python train.py --model="audio captioner" --dataset="synthesised imitations of 52 everyday sounds, one a clip" --train_examples=39062 --n_mels=64 --hop_length=320 --input="log_mel" --spec_augment=false --win_length=400 --tokenizer="word" --vocab_size=91 --encoder_arch="shufflenet_v2" --encoder_norm="batchnorm" --encoder_activation="relu" --encoder_depths=[2, 2, 6, 2] --encoder_kernel_size=3 --encoder_stem="single" --encoder_widths=[128, 224, 384, 672] --fusion="prefix" --decoder_width=256 --decoder_layers=7 --decoder_norm="layernorm" --decoder_norm_position="sandwich" --decoder_activation="swiglu" --decoder_mlp_ratio=4 --decoder_head_dim=32 --decoder_fused_qkv=false --decoder_bias="all" --decoder_qk_norm=true --decoder_parallel_block=false --decoder_inner_norm=false --decoder_drop_path=0.1 --decoder_positions="learned" --decoder_prefix_bidirectional=true --decoder_connector="linear" --decoder_tie_embeddings=false --init="torch_default" --optimizer="muon" --muon_scale="match_rms_adamw" --learning_rate=0.0054 --momentum=0.95 --nesterov=true --orthogonalizer="polar_express" --adamw_lr_other_params=0.0019 --max_steps=6500 --batch_size=256 --epochs=42.6 --lr_schedule="cosine" --final_lr_fraction=0.1 --warmup_steps=1300 --weight_decay=0.1 --adamw_weight_decay_other_params=0
Rows from block 8 of the audio encoder of a small audio captioner, named by matrix and row number. Rows with one number belong to one channel. Each number is 50 + 12 x the weight over its row's rms, rounded and kept within 0 to 99. All counts start at 0.
After each channel's rows are labels from the 100 clips, of 14848, where the channel reaches its highest value: "top examples" is what is common among them. Only what is clearly more common there than usual is listed. The data: synthesised imitations of 52 everyday sounds, one a clip.
# p10: first pointwise conv (encoder.blocks.8.p1.0.weight, 192x192x1x1), inputs 64-127
# p20: second pointwise conv (encoder.blocks.8.p2.0.weight, 192x192x1x1, transposed), outputs 64-127

p10.59:49 48 62 40 64 54 50 53 53 66 55 54 36 53 43 52 53 42 44 35 46 36 64 51 58 52 60 59 71 58 45 46 53 49 61 61 36 49 53 23 70 53 40 56 46 45 68 41 27 45 45 44 46 55 43 36 60 52 68 47 38 45 35 69
p20.59:52 34 64 64 65 55 47 53 42 49 46 47 41 50 59 47 43 37 50 46 35 62 65 49 51 37 41 54 59 33 45 41 71 47 59 70 40 54 49 58 54 57 61 55 58 57 33 51 44 38 31 66 15 67 66 49 43 38 44 63 51 56 46 62
top examples: signals; beeping

p10.145:41 48 54 52 54 40 56 49 49 44 32 48 35 40 40 42 73 45 51 42 46 64 30 53 47 54 59 68 79 50 54 65 42 35 32 43 48 45 42 69 63 61 54 58 47 49 55 42 42 58 79 62 28 36 73 52 27 36 41 50 36 33 70 58
p20.145:49 58 43 49 28 51 62 33 42 51 65 47 59 52 69 66 43 52 90 47 53 69 37 49 44 45 62 51 55 31 48 55 41 47 47 30 61 71 31 31 68 46 34 30 62 38 61 49 56 50 65 38 39 61 43 56 59 55 67 43 44 49 50 29
top examples: laser zap

p10.150:66 58 51 51 63 48 59 70 59 54 37 72 73 54 49 34 53 71 68 45 66 49 54 39 41 68 52 42 34 42 49 67 22 54 26 49 43 30 59 42 38 44 54 56 39 58 52 50 76 35 49 43 55 76 49 55 78 43 40 41 53 52 52 46
p20.150:62 33 47 65 58 35 69 58 59 44 58 63 45 38 66 28 70 79 34 47 42 53 42 51 66 36 64 45 64 50 59 34 53 45 73 52 54 40 33 55 41 49 42 64 54 29 25 45 63 50 39 51 50 55 29 34 61 49 51 63 46 49 55 54
top examples: signals; beeping

p10.89:31 38 34 33 68 54 30 34 56 43 38 53 57 45 48 43 57 35 51 59 41 48 43 54 79 52 80 43 34 42 30 49 35 51 53 37 41 33 43 48 56 53 51 53 53 60 47 60 39 57 32 65 76 44 42 62 40 38 55 31 64 65 33 53
p20.89:44 62 47 63 37 36 51 54 32 58 69 36 49 65 52 32 55 43 67 58 45 54 46 50 41 69 50 41 57 66 77 53 58 48 41 49 56 68 43 54 53 55 46 22 53 24 33 60 48 76 40 47 75 55 55 53 66 49 63 56 62 46 66 39
top examples: water drop

p10.21:53 72 45 49 42 52 53 63 29 40 28 29 58 43 40 47 37 51 40 46 41 31 34 43 37 60 67 55 50 62 43 38 52 49 49 47 30 58 37 50 48 58 40 45 48 56 42 51 40 51 56 58 40 52 36 40 48 57 51 36 62 40 32 49
p20.21:40 54 67 43 62 58 31 54 59 66 54 40 44 68 44 71 53 40 37 51 52 31 70 57 50 49 53 54 62 41 44 38 50 53 54 57 47 31 65 46 47 31 51 55 64 32 51 46 32 47 43 62 47 60 71 39 41 39 44 65 42 60 48 44
top examples: mains hum

p10.141:39 45 43 32 37 57 62 38 45 51 45 55 32 67 43 57 32 63 32 66 43 44 55 30 57 37 41 47 46 41 41 51 58 62 41 53 33 60 56 52 43 62 68 51 56 60 63 47 41 55 39 26 48 34 57 44 46 53 29 53 47 27 57 51
p20.141:58 38 47 61 43 39 52 43 29 40 37 47 51 54 45 44 40 62 58 71 43 66 48 56 45 80 50 52 43 51 57 59 31 46 71 28 34 41 54 46 55 46 43 77 59 35 57 51 59 45 44 57 81 24 34 67 43 55 48 60 43 76 49 76
top examples: reverberation; text has "room"; text has "reverberant"

p10.73:75 64 66 68 56 63 28 69 45 46 41 42 37 67 45 53 53 41 54 70 63 38 47 69 80 46 54 40 61 48 49 50 56 45 34 41 59 45 44 58 72 64 38 60 45 37 51 41 26 42 43 55 33 37 67 64 40 35 56 41 49 44 29 35
p20.73:52 36 25 69 32 53 60 45 66 57 55 61 71 27 58 63 60 55 60 29 42 50 47 39 74 52 44 48 35 16 43 40 54 61 34 46 53 65 44 61 37 48 47 51 62 53 41 72 59 57 39 43 44 47 45 39 36 32 55 51 60 48 55 35
top examples: signals

p10.91:50 38 48 61 38 60 60 32 60 47 69 40 40 56 62 55 60 55 55 53 53 43 40 58 45 44 55 64 46 45 59 64 47 67 29 45 50 56 56 51 41 57 38 43 67 43 63 54 24 67 58 63 51 40 53 59 59 49 30 70 47 44 55 60
p20.91:66 45 76 58 56 76 58 30 30 53 53 28 48 43 37 61 53 44 59 26 60 35 50 54 37 60 39 43 64 46 39 49 57 68 53 34 54 72 48 40 44 42 30 49 35 51 50 37 50 43 50 60 43 45 46 47 31 44 49 68 73 49 30 39
top examples: mains hum; clipping

p10.135:71 35 44 38 53 42 37 38 43 65 83 34 49 47 29 71 42 51 70 68 43 43 30 47 33 47 76 39 55 59 62 50 49 42 57 49 51 39 52 53 54 45 49 51 46 54 58 87 62 61 60 50 70 61 39 74 54 50 57 64 62 56 53 57
p20.135:70 61 32 49 42 45 57 55 65 52 66 31 42 38 53 43 48 43 66 69 53 50 28 36 14 48 54 51 48 57 19 67 38 46 44 41 59 58 70 37 44 53 46 45 55 48 47 27 48 50 52 56 62 48 46 44 45 62 68 46 60 59 62 40
top examples: reverberation; text has "room"; text has "reverberant"; clipping

p10.46:78 67 48 60 51 42 54 32 54 65 49 49 58 32 43 45 64 48 43 42 57 55 58 63 53 32 39 43 28 52 53 51 62 56 35 46 42 61 53 32 69 44 65 30 65 38 59 52 41 65 59 42 58 25 40 78 49 50 60 57 25 67 56 49
p20.46:64 47 42 63 37 30 29 47 52 37 61 29 51 76 73 43 49 38 34 43 40 56 62 61 50 49 65 46 47 47 39 38 31 25 49 34 57 44 44 61 67 44 46 47 36 38 51 58 52 58 66 35 59 44 48 48 57 66 36 65 49 41 41 40
top examples: clipping; text has "clipped"

p10.98:45 60 64 69 55 46 50 60 55 32 43 41 71 35 42 43 68 66 57 49 46 53 59 57 19 51 34 47 72 64 51 51 79 40 44 54 41 55 47 55 20 56 38 41 43 49 60 67 20 53 46 38 33 82 42 32 49 33 47 76 69 34 32 54
p20.98:73 55 38 48 53 56 35 35 72 57 52 52 53 73 58 49 42 52 30 42 54 21 59 45 57 47 69 39 48 59 55 44 33 67 62 51 25 60 65 57 46 58 70 69 47 37 52 58 52 43 38 54 31 57 60 59 42 49 43 40 68 55 25 44
top examples: signals

p10.114:40 45 61 31 60 59 48 57 67 62 57 54 52 21 48 52 48 46 47 50 64 43 52 69 58 29 57 59 43 40 60 55 79 41 38 31 42 51 57 70 63 54 64 41 42 60 47 60 57 48 52 30 42 33 46 45 60 26 40 39 45 44 43 73
p20.114:46 47 49 41 56 48 27 47 39 55 71 62 57 58 37 59 57 56 48 55 34 53 48 47 35 59 47 33 36 24 45 57 46 65 61 39 34 62 44 40 36 75 47 60 53 62 69 27 43 59 24 58 41 26 43 69 43 58 37 62 40 40 28 73
top examples: animals

p10.56:62 46 42 63 43 48 37 39 68 49 68 41 66 32 60 28 48 51 50 52 54 39 46 44 26 66 54 32 28 46 52 56 34 44 67 53 66 46 53 51 51 43 56 49 48 41 38 50 66 76 46 64 59 44 73 56 41 45 49 37 53 54 54 64
p20.56:36 38 63 58 30 56 47 47 53 40 43 58 60 39 59 44 48 66 78 30 69 45 25 54 54 53 45 34 48 44 53 37 45 42 61 61 56 64 45 45 51 56 54 41 57 47 67 29 43 47 56 45 42 59 54 75 74 20 51 41 55 47 55 41
top examples: signals; meowing

p10.181:60 43 57 49 60 58 45 55 25 56 52 65 47 57 54 45 70 54 63 38 38 61 45 55 37 76 53 52 48 43 45 55 38 71 59 81 42 49 62 69 41 40 59 45 52 47 40 43 63 48 47 29 49 51 57 67 30 52 43 46 31 55 56 32
p20.181:34 47 44 61 62 42 53 50 60 47 56 54 41 45 49 50 40 27 59 48 56 40 38 46 28 51 44 53 39 37 68 51 48 52 32 43 56 55 45 38 50 58 46 68 58 46 61 45 59 51 33 29 75 37 31 89 41 39 56 48 58 39 55 45
top examples: beeping; bird chirping

p10.45:70 57 54 36 45 35 56 51 56 41 66 36 49 47 42 26 52 61 44 36 47 54 43 49 50 47 54 41 49 50 39 26 42 72 75 39 43 56 59 57 21 35 42 62 56 49 54 60 60 39 53 56 48 77 46 35 47 59 45 46 21 35 42 51
p20.45:42 53 47 64 34 57 58 50 41 29 42 36 46 43 59 49 45 48 63 62 42 65 68 43 55 45 46 53 30 71 61 74 49 40 37 53 61 20 49 38 58 59 32 48 51 47 44 49 53 34 52 43 56 36 64 49 67 46 62 38 43 58 38 51
top examples: water drop

p10.51:55 60 52 46 56 38 68 49 62 63 56 42 67 57 58 48 32 58 62 47 47 42 73 73 44 47 63 43 67 63 52 41 43 60 47 57 36 37 45 59 48 23 46 35 60 38 52 72 65 36 51 39 43 26 51 51 42 49 60 63 38 46 50 48
p20.51:53 56 64 38 65 69 37 41 33 59 79 40 62 69 41 43 52 59 28 42 37 42 56 57 59 41 41 40 46 44 39 54 69 82 58 51 35 27 44 44 36 45 46 44 48 60 54 47 48 41 55 66 53 60 43 46 67 56 46 46 60 58 52 64
top examples: water drop

p10.184:31 39 68 61 49 51 53 39 39 30 42 46 53 27 45 65 29 44 55 28 58 45 52 43 74 51 41 61 33 58 47 44 59 71 36 41 48 44 53 59 37 49 48 65 42 52 65 36 49 53 34 58 59 58 51 50 55 56 60 52 54 29 56 64
p20.184:68 67 51 59 54 52 55 58 46 54 52 59 43 64 42 40 63 38 61 47 57 46 58 70 64 50 42 60 61 70 49 37 69 60 52 62 65 42 36 32 53 70 45 43 29 49 56 46 56 43 56 54 64 65 46 45 57 47 48 39 56 41 81 50
top examples: people

p10.179:37 38 43 49 65 54 49 47 83 54 59 57 56 55 21 54 46 46 49 46 57 67 63 36 51 53 57 67 36 30 52 43 66 52 47 45 47 60 45 47 59 49 54 75 72 67 36 44 70 64 39 61 66 44 61 53 50 46 71 48 35 46 57 67
p20.179:57 28 63 47 34 32 56 59 61 54 53 50 34 47 37 52 49 58 59 75 49 60 61 52 30 39 59 27 41 85 50 44 61 39 54 39 17 56 38 53 48 64 34 28 53 50 57 55 46 63 44 58 47 58 49 56 52 55 43 51 59 51 54 55
top examples: reverberation; text has "room"; text has "reverberant"; sound: beeping

p10.72:69 55 60 58 67 50 65 51 46 49 49 65 63 51 54 36 57 78 53 39 58 48 34 34 48 46 33 34 35 46 51 39 42 38 61 43 59 63 29 36 29 60 75 34 69 64 33 43 54 49 50 60 71 61 54 52 77 25 53 35 44 40 59 57
p20.72:54 52 52 46 49 44 45 61 49 38 21 40 32 47 41 33 45 82 66 48 59 44 36 52 35 76 71 68 60 67 52 64 72 42 41 52 40 49 45 54 49 50 47 52 43 55 47 48 39 54 29 43 51 35 51 49 44 48 52 38 53 40 60 48
top examples: beeping; crickets

p10.112:47 51 54 53 45 84 38 46 41 63 45 56 55 47 52 45 53 35 48 54 47 46 35 65 53 51 53 47 55 54 48 61 59 51 60 46 36 42 41 60 79 32 56 39 48 30 39 48 47 59 64 42 46 58 55 40 81 60 52 53 43 53 33 34
p20.112:65 60 54 51 58 51 68 54 52 50 54 40 53 47 45 66 58 60 35 46 45 61 35 51 76 69 79 57 49 29 25 57 55 39 72 58 61 70 47 51 53 19 43 55 42 56 50 49 36 57 44 58 65 57 54 42 72 51 42 49 44 60 52 41
top examples: animals

p10.110:53 39 57 52 59 46 58 59 68 39 41 49 38 37 53 39 42 71 44 49 52 73 32 50 61 46 42 68 51 46 90 46 52 84 40 34 43 49 75 61 42 52 69 58 53 30 65 62 61 61 46 59 48 37 58 55 50 61 39 41 52 44 55 68
p20.110:41 47 42 39 71 30 53 56 43 56 37 40 49 42 55 45 38 49 56 59 34 54 52 52 23 53 64 32 33 43 68 44 45 47 52 47 69 50 65 40 43 69 36 44 55 56 54 40 37 63 35 30 49 60 51 65 39 42 40 36 63 44 25 56
top examples: signals; beeping

p10.47:75 50 70 46 58 48 50 52 48 54 48 54 43 44 61 39 46 62 70 46 42 51 36 66 34 29 29 65 43 55 57 67 66 49 46 44 31 50 74 50 44 41 44 59 62 37 50 61 52 55 56 59 57 43 37 56 60 69 53 43 55 49 66 82
p20.47:36 24 59 66 41 56 49 36 64 56 53 50 49 61 47 49 70 89 40 62 59 59 37 50 59 54 32 52 42 37 52 34 74 35 58 53 73 50 57 54 49 61 43 60 42 43 44 25 49 38 57 42 62 41 56 55 51 54 62 47 26 42 55 63
top examples: beeping; speech

p10.33:29 53 52 59 49 38 45 50 34 63 47 41 72 74 54 45 54 57 35 41 60 59 42 35 77 44 48 69 50 40 50 36 51 48 73 52 48 51 34 47 38 57 72 57 63 53 61 46 35 40 63 60 47 62 47 44 65 45 68 66 49 54 55 47
p20.33:57 46 83 52 59 52 39 72 43 50 59 26 57 64 55 33 53 47 43 52 55 64 44 59 54 47 39 58 43 67 57 45 48 51 71 55 59 32 52 38 60 63 62 64 45 50 47 61 59 73 40 51 53 39 39 53 62 58 49 55 35 35 39 48
top examples: zipper; spray hiss

p10.125:40 42 51 64 55 54 48 42 57 63 69 53 58 68 76 40 41 31 45 26 45 68 52 48 40 42 53 52 45 76 37 38 50 55 48 55 40 31 65 52 55 54 45 46 34 66 44 67 68 73 43 50 32 42 32 48 43 58 68 63 51 63 55 44
p20.125:34 62 71 57 46 53 69 36 69 57 48 28 58 47 50 34 41 39 34 34 53 55 45 49 38 48 40 37 60 36 22 51 55 56 62 39 29 48 56 35 36 70 52 47 48 41 55 62 36 48 70 24 45 47 61 54 32 47 60 48 57 60 49 56
top examples: reverberation; text has "reverberant"; clipping; text has "clipped"

p10.136:44 64 57 27 61 50 58 70 41 40 26 54 41 37 25 51 59 54 31 51 51 46 35 57 54 60 38 36 32 69 70 32 54 55 45 53 59 30 47 40 24 62 30 47 34 48 43 50 72 57 66 71 44 22 34 39 18 52 58 72 61 44 43 46
p20.136:43 51 28 50 38 54 55 59 60 61 48 48 46 34 65 63 35 53 38 64 47 61 46 61 88 56 59 41 46 51 54 72 61 60 46 37 56 44 53 65 55 38 53 22 51 50 56 40 55 37 63 33 51 49 66 34 45 47 48 29 36 29 41 40
top examples: mains hum; group: signals

p10.60:41 45 34 44 40 74 45 50 61 27 44 33 23 54 49 45 77 34 50 37 44 38 71 08 58 56 47 45 59 45 48 49 33 34 70 31 70 44 58 70 48 42 59 40 36 53 66 46 39 58 53 55 43 64 47 53 51 59 54 45 39 66 50 55
p20.60:60 31 38 57 42 51 45 42 43 82 47 51 54 65 44 62 48 69 47 44 37 40 42 45 49 35 60 46 29 69 31 50 34 51 49 53 56 65 61 56 39 46 59 30 37 46 48 40 45 59 44 52 45 40 51 44 53 44 40 28 30 53 52 63
top examples: animals

p10.62:62 49 79 33 55 69 72 47 44 27 76 50 40 56 67 32 54 45 50 45 74 50 45 48 61 36 53 52 46 59 51 46 46 51 43 55 22 39 54 61 43 57 61 50 34 47 58 40 54 39 52 50 57 54 56 57 70 44 52 49 27 59 56 65
p20.62:83 38 35 55 49 47 27 61 67 62 51 47 27 44 52 58 50 45 57 72 38 53 71 56 38 48 49 62 57 54 55 55 46 51 74 43 61 64 55 53 72 42 55 47 45 50 42 48 65 45 55 44 32 61 61 58 59 49 45 48 53 54 60 28
top examples: clipping; text has "clipped"; white noise

p10.57:38 73 58 40 66 65 50 63 68 47 32 29 24 35 36 34 51 43 43 64 54 48 44 25 50 50 42 52 55 52 34 46 70 42 51 61 63 35 49 59 54 49 31 44 48 89 57 45 43 45 26 37 62 59 35 47 55 40 35 46 44 63 51 42
p20.57:48 24 71 52 34 59 64 42 50 40 52 45 42 51 53 28 41 57 28 56 59 43 47 33 33 26 37 62 37 22 39 44 48 52 50 34 69 46 57 43 41 51 74 52 31 68 50 55 40 53 66 42 63 47 68 50 49 62 41 32 35 25 30 57
top examples: mains hum; clipping

p10.117:35 70 62 67 55 39 46 67 58 33 51 42 40 44 52 33 57 57 49 48 47 56 40 41 33 52 58 62 32 31 45 39 39 52 53 45 52 43 69 50 39 45 49 61 68 64 39 54 42 29 52 60 54 34 71 48 43 43 36 44 45 34 56 23
p20.117:42 35 64 47 36 62 55 65 61 46 36 28 61 46 25 43 60 40 58 33 34 50 69 44 46 44 59 22 69 44 45 61 63 67 58 57 62 54 49 52 60 51 57 58 48 39 83 66 42 41 47 58 57 59 51 41 61 46 26 39 55 38 46 54
top examples: muffled (low-pass); signals

p10.19:47 45 57 60 42 44 44 38 33 65 43 79 33 44 35 28 42 59 41 20 54 32 58 50 45 44 41 57 41 58 63 47 52 37 38 65 67 59 46 46 33 48 63 69 39 51 45 37 45 35 73 43 39 27 20 35 57 56 58 59 49 51 49 39
p20.19:50 58 57 59 50 55 50 55 72 65 40 52 66 61 69 42 21 59 26 59 38 56 53 35 43 50 62 53 37 45 33 41 58 54 63 44 63 39 50 57 45 45 68 38 54 47 18 56 63 52 30 58 54 39 60 53 68 43 59 62 25 68 64 62
top examples: nature

p10.16:53 23 39 51 43 68 59 45 73 46 64 36 45 52 54 54 62 65 51 69 52 31 41 41 56 66 76 42 43 53 41 63 55 46 23 33 41 53 36 51 75 48 47 62 67 38 55 60 55 49 45 51 65 44 35 54 53 54 60 52 72 68 40 42
p20.16:63 39 42 76 46 60 41 58 54 38 57 35 36 39 46 51 39 23 41 63 36 52 35 26 62 47 62 63 29 60 44 58 46 62 53 46 48 52 58 61 66 54 73 46 56 66 63 54 41 47 43 24 57 21 22 42 77 58 43 42 53 68 56 48
top examples: animals

p10.67:47 71 54 53 47 56 70 31 48 45 35 52 60 41 36 48 46 66 31 58 47 64 57 37 66 42 41 32 32 50 34 42 52 46 64 60 45 43 43 41 23 66 47 46 53 35 71 69 29 61 54 39 63 63 58 51 47 75 38 36 42 37 35 36
p20.67:63 63 61 44 65 55 36 54 33 68 56 44 65 59 47 73 51 49 32 55 36 69 40 49 61 69 68 43 52 46 35 54 31 62 25 58 56 54 48 54 44 39 55 45 52 43 39 38 29 48 30 55 68 69 37 36 60 62 54 45 57 65 63 29
top examples: nature; wind

p10.138:68 60 32 30 39 58 42 57 35 36 56 46 76 32 40 38 70 63 45 44 56 60 42 40 57 42 50 56 60 48 52 40 58 46 45 52 56 39 39 55 57 67 66 45 52 42 49 47 58 45 62 58 53 60 53 47 49 55 60 51 48 43 56 64
p20.138:55 51 31 51 46 43 53 51 33 79 59 37 56 49 38 51 53 55 77 52 44 56 57 57 37 44 52 56 26 74 55 56 54 38 39 54 45 46 47 44 67 67 44 19 45 63 42 46 23 28 63 46 52 61 62 41 46 65 77 49 58 47 41 51
top examples: laser zap

p10.68:46 49 57 36 55 34 22 45 64 53 45 47 45 54 53 54 61 38 25 64 39 53 79 54 56 63 63 56 48 45 57 54 33 58 39 37 38 44 36 51 48 48 62 60 53 39 37 44 47 42 59 35 28 52 54 41 42 50 76 52 44 56 58 39
p20.68:51 24 58 49 51 32 45 53 45 64 61 33 53 60 59 30 43 63 57 63 51 39 70 42 60 45 70 51 41 51 42 62 47 56 59 41 31 61 59 46 46 41 42 49 55 48 61 22 68 65 49 56 60 68 71 41 51 65 44 67 59 51 58 29
top examples: water drop

p10.163:36 50 43 69 49 59 43 59 66 63 41 68 53 46 41 52 70 46 57 68 43 51 32 53 49 34 39 41 44 61 51 39 42 46 32 29 42 41 51 33 68 63 48 40 57 48 50 50 58 50 58 42 63 40 88 41 64 60 36 61 61 63 39 36
p20.163:52 65 55 19 61 46 55 75 20 37 65 40 47 65 44 58 26 29 53 29 58 31 53 41 55 53 37 59 44 63 66 57 57 58 40 51 69 31 45 42 43 35 55 67 54 51 64 50 67 47 52 50 57 56 49 51 70 36 50 43 56 62 60 38
top examples: water drop

p10.166:51 54 54 33 43 34 53 52 41 56 50 58 69 51 64 65 48 67 60 34 32 49 69 52 51 77 81 46 53 59 37 23 46 60 38 52 52 48 76 59 53 42 59 33 54 55 48 63 48 48 41 41 59 56 35 53 52 39 32 46 42 37 35 37
p20.166:67 48 60 49 65 37 48 64 27 53 56 36 41 47 46 51 41 54 37 58 44 58 53 65 38 45 33 34 53 46 51 62 41 52 52 38 47 34 58 47 58 53 41 59 27 82 60 45 57 33 49 40 42 35 28 52 43 71 85 52 44 47 47 64
top examples: nature; clipping; text has "clipped"

p10.152:50 53 66 37 63 37 60 14 44 51 66 61 62 55 52 58 65 50 49 47 30 60 60 39 40 50 46 52 31 42 50 47 59 57 61 64 55 54 48 69 40 58 54 71 68 45 42 40 56 74 35 50 50 53 51 49 48 40 57 59 51 49 59 59
p20.152:35 48 55 49 45 46 52 38 56 68 52 32 69 80 58 27 73 50 60 56 43 62 53 60 58 49 48 35 59 45 49 46 63 43 54 50 47 56 56 57 58 64 67 47 37 48 53 46 51 70 53 51 45 53 69 56 60 54 60 57 46 33 38 37
top examples: beeping; bird chirping

p10.99:38 36 54 28 74 49 33 49 82 39 68 46 57 42 49 55 48 49 57 44 45 56 68 65 55 86 32 57 34 54 71 53 65 60 67 34 55 41 33 51 27 28 54 41 68 82 45 59 53 42 55 39 49 38 54 72 51 44 60 36 37 36 67 50
p20.99:43 55 82 51 31 60 44 75 60 42 43 41 14 40 41 57 45 39 72 45 47 29 61 58 64 64 42 41 59 25 32 74 44 50 30 62 53 56 45 44 50 37 51 43 70 39 63 39 45 48 64 53 54 45 57 45 51 41 38 38 66 38 49 42
top examples: muffled (low-pass)

p10.75:50 60 33 62 29 43 66 63 61 42 37 70 44 37 40 49 36 38 61 54 54 53 48 62 46 71 32 53 45 65 47 42 51 59 59 40 41 45 55 50 50 65 49 73 37 45 53 39 39 53 29 47 54 75 46 36 45 55 57 50 63 39 43 68
p20.75:54 47 50 56 35 43 73 63 43 43 56 43 28 46 68 49 55 43 61 62 44 59 43 46 55 38 53 30 45 35 38 58 61 64 54 41 82 42 68 72 56 47 53 45 60 57 67 41 59 51 41 23 39 64 39 68 53 63 22 30 37 43 54 55
top examples: mains hum; clipping

p10.35:67 33 64 51 38 55 41 63 54 63 54 62 44 42 60 65 80 71 47 40 50 59 37 37 58 60 56 39 54 54 46 43 52 57 51 67 32 56 60 45 54 34 69 50 23 57 44 36 40 58 51 43 52 49 40 42 73 44 49 49 65 38 39 65
p20.35:56 62 46 32 50 51 43 44 54 44 38 46 61 50 39 43 19 47 59 52 62 53 28 42 63 39 38 71 52 57 55 79 34 60 70 49 66 56 44 40 66 66 50 41 39 31 48 57 54 48 39 60 43 55 54 46 52 59 55 55 58 32 42 48
top examples: meowing; siren

p10.95:30 60 59 72 58 26 32 46 69 76 54 47 56 48 50 54 53 52 60 54 52 59 62 58 57 60 59 43 33 74 46 47 78 45 62 44 57 42 36 56 60 28 37 56 42 54 37 44 55 41 65 63 53 46 55 69 39 54 45 55 47 67 50 32
p20.95:63 27 32 47 56 43 59 41 35 53 62 54 65 28 57 38 54 71 48 43 80 60 51 51 49 45 52 46 44 46 57 51 59 56 58 30 53 48 55 60 32 67 47 54 46 51 46 49 71 70 59 48 58 56 43 29 61 42 28 49 62 43 54 62
top examples: nature; clipping; text has "clipped"

p10.44:72 58 52 53 59 56 36 57 61 58 52 51 57 49 62 61 40 42 45 60 55 30 41 28 68 34 50 34 41 37 57 63 54 42 30 56 49 45 50 42 48 72 54 45 43 37 46 72 34 40 31 47 53 45 54 61 57 42 38 47 66 40 56 40
p20.44:40 49 48 30 70 41 53 40 57 45 71 43 53 37 35 67 59 60 40 58 54 63 46 66 55 48 38 43 39 54 34 30 45 50 67 28 44 41 48 48 76 39 61 50 67 45 42 68 43 42 46 32 49 65 49 60 51 32 59 49 71 37 39 53
top examples: beeping; laser zap

p10.129:62 63 35 59 60 66 52 65 36 42 68 27 48 51 43 42 61 39 49 44 62 41 37 49 53 40 52 35 52 56 42 56 54 34 75 59 56 42 50 60 35 32 66 56 44 47 60 51 86 55 31 70 51 57 41 38 65 47 37 42 43 51 44 45
p20.129:55 50 61 46 62 61 32 41 51 63 39 34 50 51 45 58 38 56 54 36 44 62 78 74 59 46 64 38 46 44 43 36 56 40 65 30 60 69 56 58 53 50 45 40 51 57 40 40 66 48 40 43 40 40 56 52 35 53 57 25 40 48 37 32
top examples: laser zap

p10.169:44 26 45 54 56 57 62 73 39 42 54 51 64 57 44 33 44 31 55 65 51 56 36 46 31 43 56 75 72 66 47 64 48 79 60 54 39 49 53 50 66 42 45 49 40 47 46 49 57 49 26 67 69 59 54 41 31 63 58 45 61 38 52 77
p20.169:57 35 56 48 59 45 50 51 41 45 59 69 71 62 24 22 69 46 58 33 39 77 45 73 44 75 50 45 58 75 50 28 56 33 56 38 51 61 39 67 53 57 43 54 60 47 42 55 73 50 32 18 54 34 60 68 32 61 54 48 60 48 47 69
top examples: signals